A small contrastive image-text model, trained from scratch: 12.4M parameters, encoder depths [2, 3, 3].
Rows from block 5 of the image encoder of a small contrastive image-text model, named by matrix and row number. Rows with one number belong to one channel. Each number is 128 + 24 x the weight over its row's rms, rounded and kept within 0 to 255. All counts start at 0. Numbers have three digits each.
After each channel's rows are labels from the 100 images, of 14848, where the channel reaches its highest value: "lies over" is the class under the peak. Only what is clearly more common there than usual is listed. The data: rendered scenes of coloured solids on a plain floor. In brackets: how many of the 100.
# r30: branch 2 reduce pointwise conv (encoder.blocks.5.r3.0.weight, 128x256x1x1), inputs 86-171
# b30: branch 2 3x3 conv (encoder.blocks.5.b3.0.weight, 192x128x3x3, transposed, each kernel summed), outputs 64-127

r30.21:112146118119153107119131109132138117121158119126129133115120130147121136134121126138107107131112109136126138115094120118128114102120149109124127114140156129115114143134142148129137109152114086125138129115120126132144132126103078144127121161150111068075145128
b30.21:161119093142129160147123125134126124089133122160111119125152132115127136117120118111140137140121115109092144160095068092150108126122126108102157075104120144145121129113176129148109124104136123
lies over: cylinder (36); spring (26)

r30.73:132126157135125136108143116125122117126128154150140132143110132138137134114115120121116129139110154114137150134121144100123124117117126112121131144118132115111133106116127124129127101139148132146099153143141125105121109135139121115106174094206149151112132104
b30.73:109142120128125150147126154138135142115101099138109147100152128115158161109122115097085141136114101106126143108115048094116128083088098161097139069126109059097144112110133106083094126128111132
lies over: cube frame (43)

r30.71:132095126118143118138129106123111120124128125137146111133120130139118136142134146139119122123108127115134105129119145120117105149154123129113160140121158120147144131120098124108146095137101127122120149138093107101120124126115120128133186162086146106146153111
b30.71:130148143134091074119122130117095114113126148127108149123116108123186093172107139126128125089118121165089172123136139147139126117094108112157078130150118139147121092105123143131091172133113161
lies over: octahedron (47)

r30.74:121132144134147144146139125094141152136142138126124125111122109143104131148110134121130121144114142121106108143094106172136135179123113116133113142140119113126138117168123117119133145098114133119138147117091147085112125127074122143125101115098138115139141177
b30.74:107123113147103097111149099122137139097097128102132105148141116150106125142109137137144118118142107064092129167141068126111128119127139128143147153088116154139155114087152113182089110129137136
lies over: egg (79)

r30.98:140108124128142125116129153131131122126123136102091094110113136137146103139148123134108153126124120157127121163118107122144117109114145124167116112127142123142125116128125112125125118139111146105134085154117112138111110115134094092126144117127140151120143087
b30.98:129122119144154104102131126106116123105131107104087111115138105109131093123108126127147102094129069084102142157130106123073145146124149120088120105129126076141171085135103141132132110184159153
lies over: spring (26)

r30.126:110113173141130113134106128096136122138096128135115110102149147149121149133133102109120137093118137107145106139107139154153134105141132090106100128096133132158116124127111126133123135098133144121109152116118105113118117128115103146093095077161139083115111129
b30.126:138140162135120107139122119145105120120101101101138117113111128089148129120091151134112097109146075136135130131156120137067121106075149125089086094158134155131119100129165152126080125139103153
lies over: capsule (44)

r30.39:128134129128131121149129156117121121110107113149126143109131106117133113147163107125156132149132129114113132140131155140105126120104134143124160141145124124132132130116132112118118127105126134132142125100116138144156138119126089155115127111174152058126112121
b30.39:114156111121161121144099112113146131132153133121142156161139138153150139134126122121147120154093142174108178119109107121153107139138142148120175081102132143135089130104148127147106120137099115
lies over: tube (85)

r30.20:133137135130108109138124112139080104138151114134124101116122125104154164108147119125116141151136142103114119110147112139125103115136117106119096102125111140139146133128143118121135121116128145126147141096144145106131144086150118131135097154140107124081145070
b30.20:159141126116069077157150116117095106132132132103122138160153127124115074149117140129131121109127119127093161115137151114144095093081141132151130126097111129137123099125072121140139148100146137
lies over: hexagonal prism (35)

r30.119:151092120142139112143119137122153092141104140134130161111117137118126164116124089139148120105141146071130106118098131142136101117132104115143116166165138136125113112134121135121167151164117125108126149152117107133151099155128089139104054095140211105145114114
b30.119:147090183133156154127157155118143100161136163133132142088127118109113101058123128163112144144123143080107117091132096142122123132102104116172131125098152140124110108145116150092109120097115136
lies over: star block (37)

r30.0:135163142143129118112108165095133158149116140124113132134157107118115111152118126126129136143116158137145152102128118137139150145129142129148141119150112120117126127124124109137165136110137145113180151120128142141152124144103121166119134128128103115139170099
b30.0:147135151131145131163146136107106112084141126131107131136165122091152113145143126102108114140127143090138126159123110129089149088105079143082136142142137128099122127095118143109103089131141085
lies over: cone (27)

r30.77:121127139119145142125130102124120130099129121147143125128141107124132104161133141138108113127097127123109145118097124137150128111136141112123124133136103142121137124139150147138135139149121148138136117126137166128122121127161136129092065128088122094125119118
b30.77:152150120135094102114118109124128121118156142133121151130155112140159114141114131157156133114146121100132173133123093132152124123159115104141137100107122124125116129141102148118108115150111160
lies over: torus (27)

r30.123:133131118132117115153127133093132144144122102118129122116131124146127140146143136103167110130114153121100116109092115148127105112093115132139144137109140126131156142135137134125122154122133132139146126122139111127113132131114096134134088116135151100081139136
b30.123:138115142118165171124114153102139129108135123143125115129137147118138151131135116142130136125105152049155121089096113121102150071137124130115107117133092128120145108140112106135124149122141094
lies over: chain link (25)

r30.18:132110127129136134141133116104146144120122116132155126132105111139140107162128130142099123129120121110117111120092121123128112155132139120101131168096111137143157140129140133127127114152147137104117114129076143142175117119128164136117128139122107141112138114
b30.18:132111109110094129110126135127150147142181089136085109128148101130151143119096094170125113156094131076116111137126134106124130125081107115111134137115097111115138102094093135152128142111103097
lies over: cube frame (34)

r30.24:155114120119126129108145078160143127130119126112142125132125133136126155122118125161145126126122139118146130121116123112134114148136100135142106141165126103114134133111172103153125131132149146135145151119137135100129125136067136108094114082080107141125140113
b30.24:128128107124130122129103147152123128136141145119091127124127120099038114082112146133130100111124140162110087160169137141165097135126148136132125099174124092151127145124133107154101156124136088
lies over: cog (96)

r30.78:133118124134133131097129130116131132110170135158151153125119111130130113120130151128115143169150120157137123113149137134130166116127131130128156110144138123147128148111135105136140135169116118138142149098133162121144133151132056167101164137104131133155128150
b30.78:103098132152108132136134127097124131109098120172135087115097139110089144125140150136120103117119138098134131115146147112121136141127096114098161176111140135091141144150058129120178110111073110
lies over: bumpy ball (47); sphere (31)

r30.64:109109112138135132118163121143147147119109145107118145131126117149143142149120130136141133138148121154157162162150117099130140125114100139114124141137155128115111115120131157114121122119147104099130178150109140144122129136097121131130180130118086123109157085
b30.64:130151090154127151074113132141121144167091113181122105113109111121107112117154137108102104118098126129136107123131123132118151109128135140174149125099124099132120117153058146132174133153083106
lies over: sphere (64)

r30.56:108124122129137138136134161121114129121130128146164112116138107138112137106137115128119113129106122109093099129131115115107123121145146151102110111140110114109125148120130145133099171127126129122127115115151134122132111139146122117111163151144092088103144122
b30.56:157178093115120122134125146162106178126125117120098119115156171132065113123091120102179102098111094157165102101150146131123121138116107119160097158133099111147138119123146146121155115135125128
lies over: disc (39)

r30.75:104135117136127126084121139128151100105123092170110140142136143103130137108108152121128119104105171143131123124127120110145108100132115146100128148112108175115158114106123097109110105121112151170147114154129127121140111117112101113176128108181105150138126086
b30.75:138145122158109112143116117152106113097088112133136123138107118165088128105127172129116147123110126095139170101083121147105110095137100141110125111183122110159098111104129122167095094185133086
lies over: capsule (60)

r30.25:122156120087134149129128132150123113119175128129100141139117101126159156121137113148150133126152095134130142124122163128166110145138133117122114116167124125113143132169136152128142126139132127100091124134148140124128144105155131107107132098151140129103134120
b30.25:138126171101153124133113102129158115113143099097098070138161156129129114143106121146138121143118130122169137137131181135104134091123174150100153160146090097140111131130158116130105114173121122
lies over: bowl (58); disc (25)

r30.107:126138163146135125135120087138118114148120156124128153114124101129127101137111119119148151107142125131148128131155142136110110101153122123097106136128137111145141143082113151117157134117145127151154156098080114117108171135074167096162141098117062162142092147
b30.107:117134140162136113097098127107100118031114097088145135130157141140090148177119119150120099137154109160136152116145140149141101149097132132176158116130115145137141169118149105169107131125102094
lies over: cylinder (29)

r30.45:142130111113126139122127138136130162111133127111111109148142131141126147114112119122153162144123099137110112128160088119135120124125119136128133117158143111110133129140149139127147116175133132132139131116114149107099136106140104155143146127110166141140102117
b30.45:105148122142103139132144134152115144140092081160115120115136117082114102104149127096163116099107078125098116097136133124131112173103112133095178129098104138109086125153123123133175210126113150
lies over: spring (49); bumpy ball (35)

r30.30:122109140128151143129103157101094143121126124105113110154116123128104146161143116085167149139120123118169100111108149134130110150125129134132147116163116135127118164123114139133157143122170127135208164156120113129131144148163128145154167165157134103123160142
b30.30:137116124131123139174084122125153156107100152128123102130178093109139116088125113114107133175110157107180108080112159152145147098132141106153128128150132120136151130083105116115132109115151110
lies over: cone (34)

r30.40:132151103147148111139112130135127122119136136114154125142120152126137131139134132133166147137104169134133104129154134133102137145135145127181150142169149118121153127142179129151146133129124117145123138135148130162141143186127116145107181115149176118144157168
b30.40:114133116171132107144149142115126140148141135137091117090094105102154104126130105128129151098136118094148131062149136123105146126114097113095116119164132121118113117121088110130122122107164140
lies over: cone (52)

r30.68:132132139140123143143129127171119126145160130142129179096162119120115147135144131146167121131140133147157127098102134113118125135135148138109135160086145133151134144119126146124156147131118138131132131131135157108148131130115085115148168117146175158122100150
b30.68:125127143136119154141138124161112133125126135137189147142139106134125108124118119111122122109128098160118156111117165087145117154127095134121113118101144140134143087123111139139131134123090137
lies over: bumpy ball (45)

r30.108:102132136153140136115138123127113140135132118129114117117108141123126134131122142130118158150139128154130126128096148158120138142138142120123140112118117146140131137120109120126131107157136123125153151144087110093113119119101057153115078109122120105095139170
b30.108:140154145136157129125145158127102102157141149149148114127161134137119162122156140133117136105147115135135092110114151128090099114148092167110115115141148130128086129106155134126126109080103137
lies over: tube (90)

r30.12:128139172131131142119139095141115108119115105092157112130136144141114122091116142123141112095137116105130092108094125153108100131142102123104096140140137142117136113098140117150162098107130136118155113130111136122114126101089143164127102123171160112174145119
b30.12:107133108099114094154123104116118143110154176115133111125144117108078138131111119120115112200145146096118085036126123104168123160126098132123150175128129128096136104133136112123106129134098127
lies over: cog (61)

r30.85:099147123125155154116157146103131137122134148133109131134120136137102152122105140122139160140135141125155128120146130147111127118113141132148158139108151109130127107140143104132128146123150123127134153157117133113127119143083122101125057124108167090098076104
b30.85:137133140102120102105121149145130128130126119119147134125143154118203097107106142161135116110158102045138116117119099141083120129151110132121131098124111130130107115179143143108106127128132136
lies over: torus (50)

r30.58:130124114134150148138116116128147130133106122108132138103135161123103139091108080130137084099110134141127141118104118111117144159091131145146112136142125137164116127135095124118154127118127134147103118143109136101105126131117148103128090125164106117111117093
b30.58:144151150074150108141124093136076133186113111089144104190166176148123153092081141134118141145125113129161138141134126159132099118137111154147153142121098085172111141107106130135113117164131096
lies over: sphere (28)

r30.96:128107122117119153112155123140133106138127147145108153133131109154131134132159120151146133138120131132132165118134108118113134136122120128119142143143132130148168133097125152125144130111073138121147126139109146090113116113122153129146212101090161153094112110
b30.96:099125103152078086134137135108153105120116129124124098151103137100108111139136148110180124140107147109114092128079111135136142125096132088107125099153126116111131122110128166110110089120114145
lies over: chain link (28)

r30.118:125154118118146108124122134136134127101133132137102116139138152137100151110132134146102165120107146093135124147126126149134163171137156115131122103127153148134136152146120131137116142134139109143105131127128131120152114113120124086110157129131101137119135164
b30.118:154179135105111144112145131143112148146084097168147098111098149149094144114103145106090125110128124130122133109136120104125162100122131114124155160130126123133116133163035155106090115141085129
lies over: dome (44); sphere (40)

r30.8:127124107134156142150102119120143126105122107130134180125134117135134119148127129151133087104126148117140142126117121106144117108112144092112129158110124105127155159142080140155109093126091119138109116129136129123143115139135132132134078117089137133105149127
b30.8:124149147059127162122133140147126124125140096129092090124101135135119146126085096147156154121137156152106133129114107101133127158134143120116142127120109124130120144145142098107149123169114069
lies over: cog (80)

r30.36:097128110162146139140119103121156145119137133151117118117144124121140162147142151132132105142147131136112122101137132150146142101103159121114124151081149146118137141134120114151141126153097133103135136126141098099145113122145091119144129116122161171121148111
b30.36:139093107103081119131156130129143152099182104127096137138125088109069100106105117099128150093105129092099136092143129091148108118131135129097119148181086119119143105136092142133135132113113119
lies over: cube frame (57)

r30.127:112106150141138136126114124158148114117133107130118165116127116128129116100121104101134105130127124123129132109116126121154117132133144101136141141151113127140150120111117112157148102125137133104133132111134126110131127121120125118130131140121123126105165147
b30.127:116113147125098127131119091116116101129142106129121121144160093099155106111119119131125120116117118097092139134137125066126130142130163151099135113113148116143124116146143123157156164136110117
lies over: spring (59)

r30.1:128125135136124122145179144137099166128140143123160132133119124142148114164133151124175132137122156130113123117122120159126088118140117127151117143123201147112149115135138155099121121143109113142130132144136131146125121170162084134119104103164141142116104124
b30.1:112111124142132107122123146100127128155105148144129127159096107133145140098136131100141146127106100117153087142170114168160141098123123132155143160096116109152114129147093151136130127132100107
lies over: hexagonal prism (40)

r30.81:101137148144101124159130124160130128093125119110128137119139146108140127125116132106132131132131138111121110128107122156114097114131135136128131125150124133106106157132147133156137111132135132135177110143132120142123133127081151090117088117090165128123079133
b30.81:126103133130161160129120130091125103117122121133109096108115110126147123115120155106114122104161105139096121107091114112095130134155138139099136083134121092141160126119125126149139100086092086
lies over: cog (30)

r30.110:159137100144126126131139181117111129129115121121126127142116145092122144141141100118136149150147118158125144180112132124109136118123134134119124120141151165117110130103139135128103124080131159119159123120143141130162118124111103134106090126135104102141115151
b30.110:189171158121125125164116127153124117167072127096113087103126125124113113184086149103165127107116121114133147148159110176103092075114103127116106129158113126124108149119145131146116129139129059
lies over: capsule (40)

r30.59:126148133137114139118108103127107134113116109147132143125082143148141129147114127131101124116107124131139150136122158097135105121097127127144143127114138132124135154135109141168132112114085150124123135153130122089093131100143103129122075102145135133147135111
b30.59:137119131132152165129150136129139145103150100115153133152132111144110134094090136118149121134153144142124173108117138079115083105141094171074137070129121135117092135180109128119145132106133149
lies over: cylinder (51); twisted bar (33)

r30.92:137136102158132116124117126128143114142106141138128118121139127128124111116124108134111143138124120122099127158123129162128159129122133159140103149146095100128127105118100106109139121151142128162152125123144142136119151140152102151154055126136172160126120081
b30.92:181137133118131138103114101157115137116142156063165120124142142099106125099108147086093102136127155107143163116133141168139133102118136133158155123102116146131093122158086103111131124129113119
lies over: twisted bar (31)

r30.88:151101106161123143146141123112113133128128166121139129106098149110133135140131138102142160131154136110127102107135143137147141129125151110117133135129131144125096112116141114105130125132131162090102161116125130129140134132139156124116107124132164149085122094
b30.88:135106097130075121152167094136133136130165142093111143092127101097092122097160087113133111161108126111110159150084085145113132112099130123129133088130157158137072133116139121125112128115138144
lies over: chain link (46)

r30.103:113140121136133146126115157106145124126133103131118141125157120188105120126091133108153156162121134092124131151124115123118084106128096110163101115167154129144158125121115144093119137156113109127195148125134112137120139138117110156091138123152144144084155112
b30.103:097115178138155120135097157108117142137109153119112149146107122101121134106109149117129124069195139116108147117123121133131113106101112102165141109140102146135148120180110154120119099096079087
lies over: cube (33)

r30.44:097131128105097125119116127114143139117098114134116148147172086124087122142108161118142121150127129130111122108136118130133153131126139137108167124148107144113140141117124144129112145117130120088119135152131131123119096100112077116076155155086084079117103118
b30.44:165150164131148153146120149119142166126121117116146115115139162109131130135140152133142136112144136132118156150146167104148095153107144123079109157146114093165135134120099161113198121099120145
lies over: bumpy ball (30); spring (26)

r30.51:106111141112145131146120108125133138134134156138139142148107121113104131150151134168135142135131161120125132092126139128125108092113122109140148138093149123128129158130111126131137125118143176103118140169134131142168119120159114159132111135140092128133119087
b30.51:112075116083162125104120125119128128071121158127110129155114149124105123142153107130123126145124149165155094126124115116077141103117111145114120171101132105129113139108139108168126062113139142
lies over: bowl (38)

r30.124:116140108107139134147128104107140129141127126126127129145083146122129132099116099097113155152143137100119150121109115164103120112120108122142114160132138128108159133125099120144119119114120151122133134131137154121133076147164120141145150098152132131090108090
b30.124:128130122156163141137127141126125131134184134154141099102131149162069139132136115146136100141078072166103130138083134114125136104105114127121097126106117135129085149134090130156133121102096161
lies over: cylinder (42); hexagonal prism (41)

r30.48:142134106112131139135127113114156079131128120122143127104137164130121110099136139128124117131138105105116115131138107150138112160117137133156109079114146142144138110109116152132161127116133132132123106139145133120140138116135093145138159148096073153119141121
b30.48:128097128163149151095100103091087127122132127090153121120115147140189149115140141104128148133105109162163156130099157127098120088135139135093124166164130102108141124130121118104103123111150148
lies over: pyramid (28)

r30.122:132128126118141112102108106108129116132141129133098129146136142151112162138159153142120105149164134137116111118140139120101143112131141137111143100118097101101127118166118149132147113169130125144081138162145148128110107155106118079127140133138122136126181117
b30.122:090144137143161129109100121115123127123108141161156096142137107114141146141121144133097135142125108126144110090152156128115164144119107111093109204170090115105158144119127113110076081128131122
lies over: star block (33)

r30.10:121132139148153113091106111126137143116130155146127114103098151150124116138127118137126110097101115152125111100116116137155122148149144103116124121126137127098158154139136119110091125130144137132124139140125122152111144094129129128097064086114170131121145144
b30.10:117125146069068142100128080115148141153108124093134114132136109110068136110125117158116136155081123097124159140155116152122152145127113146100133103134095100085121140152103110159135128154126101
lies over: chain link (33)

r30.109:133140111122131127142118119131122132120122102112126151096121118126125118120127145102098123135107127140122132171138122123119120153115133136125131112125134143099153140141155119143157108146148095127136121137097123119129143137169141113122099103111146120092112121
b30.109:126108139132153110114115125111122101132133128168142119106105126119148106046112105142109106149094126084144095059151077130114140124158098124103098137121114093124111101130135141154090150112105108
lies over: star block (34)

r30.16:123144140138133108097127128168117137144146130137126137118120138132123123116139132144156117118139107150132114086149121125149131111149153142134143126114112137125175132126126142140148144135119140133149126135139115142121139127104138087117082126136164095130141142
b30.16:131109146135171126115150148135102115127071144157095118110109153160127150141125089099124112112108124123141141128143089142105110110147123157100115109109123105116110133146182152109106074165118162
lies over: tube (95)

r30.100:142124121140121123125136112107152084121139122147138126118131165113141109126151113131115139123151108156140138134137131145117128127133144114104163138141120113129136162152119125116131132136112135161149136130113105113145130152124096131177108145170140146112151106
b30.100:124137132164113126133137125105130121115125125127139085128113125108105086148130099101140112123112115143115117118109162070129135151136160107095128112127092098097157123137112140111137125095157139
lies over: tube (50); bumpy ball (30)

r30.97:138129135129124125119124143136117136129145115141140161130120126124123137099135123129126113159150103106143094121122142099108129131124129131124110146144128138132142112109124125135138126098127104114111132095115126134124112127133131180138136112111176131129116126
b30.97:104058101097079135117145113127106151126176110135117117113139121158105136053106093100111127110116131100112146076111091127107115126123134120108130127170133093098148148100107110143145125138106134
lies over: cube frame (48); torus (28)

r30.22:102143111118117132165137110141133136106138108124128113088110138144136110122135103119122153084139126137111117128139105149138082151155130128110127119162124144158170137159128127110131128139140133101148133109109111124119097119162188119122163079136119150122162107
b30.22:103117132111150117118139102086110102123117147132141114124128125097123159116121131122104127133138112125103111121139140131156149153140127137137139134142155129152111123148127128134132128099146106
lies over: sphere (55)

r30.13:112145135128139138106118160108137113116109160102132143118117140122130098112128118117116144113141122116123096107131134175106145137123112125119142105119116138127139109108120131130121118109144092140141159098097114114113130120122132088136033124115144120127161144
b30.13:125104103129132115141130089091108084113166146092117111092158137134097124167144125129129136128130102120114070125113133125119129129130130136116124108197152120146101109081143117169173159092109116
lies over: disc (61)

r30.93:123103119160130120115118133111141150121128129142117153119135141123117127164137119139163115132101113129116129127093157159140120115109136113123138129139158126122152138172115143155156118119146119124125092149159131141095118145130116109133170068148108158136109137
b30.93:142119164140127111117097111111096143116119100111156116080117114147112100125095128119085131118110108130147146121130162130160130129144081143130163157070103121104112122144073119129148143113058130
lies over: bumpy ball (31); sphere (28)

r30.66:110143141117119132131124146110120106118125101162112116118084123132118092106145175105114136134133147135157142148139110085101138142128133120136145141148099121152132117110130146111130119108118112119133136100130161159109137155131080091104109145080100106118179144
b30.66:143165105163125131092082157146127090089135137167143110132127150125089087125111128172136129104155110122111128137106158161138131134158096101141094134115141107138139115153134159123177126093099143
lies over: egg (25)

r30.94:095118143121140156134143145086119153140108132148127114111121147153158136113121126119125141161119094088149135115117118135144147090146083150108097142136154135126102109112116131134119103113144161123137165106134154130130129133114129128084186154157100105159148124
b30.94:127117165113084120142132118134141129115184145106120095128145121107160113159157118125130107148128161135156125132158182161109153087155099115079108111155138077150128136142083167138117107144121135
lies over: cone (25)

r30.106:156125141142110089155100113109106131100122101121145115097109122113131125139128139106174123147118135129107109140099140136100121143115119127108143117119115142135144122115132137103160143108120115110148125145138135103127126098150185133144147099085137098129156120
b30.106:140130163153173121107096102109111136146136135125096059098109146108145131104119093110123140095134147100095120106086112145134114115115149138137130137126144143112118126151113142132112103158106100
lies over: jack (71); star block (26)

r30.112:123115132098152138135111171121152129170124079154124112118140124123113135115157139167148159169150106118127118150130062141160110141073121143097106105133108119145120117100129151137123139118110155168151151119127158116130144136157121127092115108113098128099120120
b30.112:103137101138098091127161136154091137126117131097069106121097116145116102161113093153100109143147110077108128136126074097109128088114104116118087066150172162139091100091184140129133100115160146
lies over: capsule (33)

r30.63:095105118098124135119135118133110130139133121145142112101124118107130131130107134104117126127113141129126128102153109115108103138146157133118157131143139114109134119110147125140116112108153135117118154123125103124133146100109135124121160155082157153089146123
b30.63:089121153137147105113155126099097120089116138119160139113102109127144137136119129119137134061105128111068120122118155160110137133160141094085131188158139125101141113143088114110115111152176105
lies over: star block (43); jack (35)

r30.89:110129127171145132116142137145117135144171122115119120127119112178109139116136121135135113118108108119106149119095138101147116111115134124114127119113141121108138103161136124144145109134134140128114146150120126131129125157104096138117133109213109162125160104
b30.89:137149113174122135122128095127129112129123141164160111119108126116147098099150141138127129141128153175126108103149139113147106131140122113102077096152089127090079099097146140145144135110107118
lies over: pyramid (45); cone (30)

r30.72:138186144119132104155119146151178125114117121145126150153150121152121145144113131172132151093111116140154162125141136132168102125109140120134120120128127135122120122128103154126128108153143144134127118148119133147139140102146117108095131159168088104145141083
b30.72:133176134180134136103121144152118116120136089147148104119125130142148159141139125120132152121109136104125143092132151121120139108144129101103109136162113116141103142116117111143137093132096100
lies over: dome (31)